Weights of a small segmentation model: held-out accuracy 99%.
Rows from block 1 of the decoder of a small segmentation model, named by matrix and row number. Rows with one number belong to one channel. Each number is 200 + 30 x the weight over its row's rms, rounded and kept within 0 to 999. All counts start at 0. After the name is the row's rms in percent of the matrix's.
After each channel's rows are labels from the 100 images, of 14976, where the channel reaches its highest value: "strongest on" is what is common among them. Only what is clearly more common there than usual is listed. The data: made-up waving flags. In brackets: how many of the 100, against the usual share in percent.
# convs0: first 3x3 conv (decoder.mid.1.convs.0.weight, 256x256x3x3, each kernel summed), inputs 66-87
# convs1: second 3x3 conv (decoder.mid.1.convs.1.weight, 256x256x3x3, transposed, each kernel summed), outputs 66-87

convs0.182,098,180,206,203,162,130,189,147,230,154,184,186,188,191,181,212,184,193,170,165,181,221,192
convs1.182,088,261,186,214,234,201,210,139,186,214,219,182,175,226,189,193,189,208,212,217,218,196,237
strongest on: black (49 vs 22.7)

convs0.192,097,203,227,186,179,211,169,212,197,172,185,165,171,244,171,207,209,205,157,190,186,205,172
convs1.192,096,147,207,249,181,205,207,172,174,208,247,231,166,196,223,206,199,179,207,190,216,232,140
strongest on: black (48 vs 22.7)

convs0.254,137,234,240,175,201,160,222,227,218,224,197,194,218,235,243,231,185,266,182,250,230,257,193
convs1.254,145,174,214,155,199,235,192,188,160,176,177,172,148,160,146,183,196,132,172,162,183,181,221
strongest on: border (36 vs 6.6)

convs0.154,101,173,186,225,188,175,198,201,159,193,214,204,164,176,218,220,243,186,216,241,190,192,137
convs1.154,095,191,217,229,203,237,197,152,186,228,183,156,138,237,239,159,200,204,240,239,217,180,254
strongest on: many stripes (27 vs 6.3)

convs0.218,111,272,165,170,192,231,208,182,218,161,188,156,184,198,236,214,180,210,203,209,190,220,236
convs1.218,120,220,208,203,189,169,180,158,216,170,172,239,203,166,169,181,171,244,142,209,183,199,177
strongest on: red (52 vs 22.7)

convs0.178,104,189,134,139,235,225,167,176,186,221,175,204,176,196,166,191,230,192,162,212,207,166,147
convs1.178,092,179,203,247,179,221,256,170,163,198,163,151,230,194,204,194,156,187,183,248,217,214,219
strongest on: black (48 vs 22.7)

convs0.86,113,202,249,184,212,195,221,151,197,200,212,156,186,204,234,139,227,210,193,176,238,170,190
convs1.86,151,188,132,186,188,216,209,242,200,245,238,214,187,200,195,236,149,187,217,179,187,192,243
strongest on: white (45 vs 22.5); many stripes (26 vs 6.3)

convs0.135,104,218,162,205,188,186,178,187,152,217,145,182,164,201,197,170,174,199,233,129,240,172,146
convs1.135,094,174,161,171,199,196,171,219,183,269,215,161,186,195,157,231,253,193,201,187,221,258,186
strongest on: black (46 vs 22.7)

convs0.158,110,218,248,129,182,210,192,155,207,137,165,191,176,228,216,177,178,212,204,133,193,150,192
convs1.158,108,244,229,223,198,185,232,135,220,167,233,197,174,245,230,212,170,225,171,208,196,197,182
strongest on: black (46 vs 22.7)

convs0.141,104,196,198,166,164,156,189,174,146,189,183,167,182,201,206,174,222,118,186,158,247,172,166
convs1.141,104,258,205,245,194,190,209,203,235,219,181,191,189,221,218,192,231,267,178,193,224,190,192
strongest on: black (47 vs 22.7)

convs0.130,093,169,166,146,227,180,124,149,205,202,148,231,209,182,170,206,203,192,173,173,196,194,178
convs1.130,095,198,185,239,201,168,142,210,164,216,225,141,182,225,235,216,167,176,198,214,254,200,230
strongest on: black (47 vs 22.7)

convs0.133,091,161,149,171,189,177,210,229,130,182,219,182,244,121,153,208,233,176,200,166,203,226,164
convs1.133,129,191,187,128,187,226,181,287,196,258,238,214,162,176,193,268,148,212,223,211,199,223,193
strongest on: border (29 vs 6.6)

convs0.187,094,214,285,208,215,190,201,219,212,211,228,143,199,191,218,176,235,202,157,158,263,192,180
convs1.187,144,198,165,194,177,200,169,219,234,171,171,217,180,207,190,184,227,231,202,203,210,185,251
strongest on: border (71 vs 6.6)

convs0.84,110,250,235,228,197,207,196,227,199,154,198,183,178,196,242,197,158,183,193,206,231,215,172
convs1.84,112,139,185,195,209,158,208,250,188,209,197,139,190,209,150,213,180,147,198,190,157,221,247
strongest on: border (35 vs 6.6)

convs0.111,096,201,211,186,179,187,211,141,247,187,204,129,185,237,207,187,158,217,175,174,198,156,170
convs1.111,087,221,207,185,152,221,244,182,188,174,180,235,211,279,211,140,205,139,255,287,249,240,240
strongest on: black (46 vs 22.7)

convs0.148,114,221,229,209,191,217,232,217,182,154,190,191,186,212,205,223,196,229,235,152,196,169,169
convs1.148,145,172,211,197,206,187,198,178,227,204,237,181,243,200,138,187,160,200,165,194,187,242,224
strongest on: border (51 vs 6.6)

convs0.229,098,192,178,186,236,234,192,185,207,257,212,194,225,210,184,194,187,138,187,223,222,192,169
convs1.229,096,210,207,187,208,222,225,208,141,188,232,202,245,178,235,203,183,210,245,185,165,219,188
strongest on: black (50 vs 22.7)

convs0.94,098,226,218,181,193,202,235,179,208,168,189,197,197,253,173,201,215,216,196,149,188,219,169
convs1.94,170,189,121,180,186,178,214,244,228,211,222,232,180,147,164,214,152,211,216,209,213,182,239
strongest on: border (63 vs 6.6)

convs0.101,088,193,205,241,237,162,148,211,190,180,203,178,151,217,178,165,200,201,226,181,193,242,108
convs1.101,134,218,168,205,165,197,197,220,195,236,195,219,223,137,153,222,200,197,234,210,171,206,231
strongest on: border (58 vs 6.6)

convs0.166,107,210,163,210,209,199,223,194,211,186,231,239,214,207,238,195,188,148,223,178,205,213,146
convs1.166,090,151,227,156,194,196,208,223,233,230,183,216,209,190,184,192,154,230,191,201,227,165,259
strongest on: red (50 vs 22.7)

convs0.253,141,166,163,202,271,231,194,206,237,192,229,248,234,215,190,229,207,254,182,252,224,256,213
convs1.253,186,188,203,179,160,217,196,207,172,238,188,168,192,170,187,224,156,146,188,196,181,188,178
strongest on: many stripes (61 vs 6.3)

convs0.170,094,194,197,237,229,179,242,193,197,180,197,189,189,182,206,172,205,149,154,210,201,170,218
convs1.170,145,203,145,180,202,210,172,225,242,240,182,217,200,173,202,220,198,231,232,186,180,233,210
strongest on: border (79 vs 6.6)

convs0.197,118,173,227,232,228,165,209,234,235,179,205,159,253,266,200,174,161,260,150,189,195,219,195
convs1.197,175,206,220,181,209,210,179,162,175,176,165,208,144,187,225,177,218,172,272,158,223,146,186
strongest on: three vertical bands (60 vs 6.7); white (47 vs 22.5)

convs0.59,137,198,186,206,239,165,238,224,206,175,229,217,247,162,208,181,170,229,243,203,215,228,207
convs1.59,163,151,228,166,213,219,207,218,174,261,197,100,166,182,158,181,175,170,139,161,166,181,214
strongest on: border (32 vs 6.6)

convs0.109,099,202,161,175,202,192,221,184,224,213,172,179,218,195,203,188,206,115,193,196,222,218,162
convs1.109,104,188,254,196,215,195,219,238,191,200,222,208,232,247,155,206,216,272,219,200,214,250,148
strongest on: black (47 vs 22.7)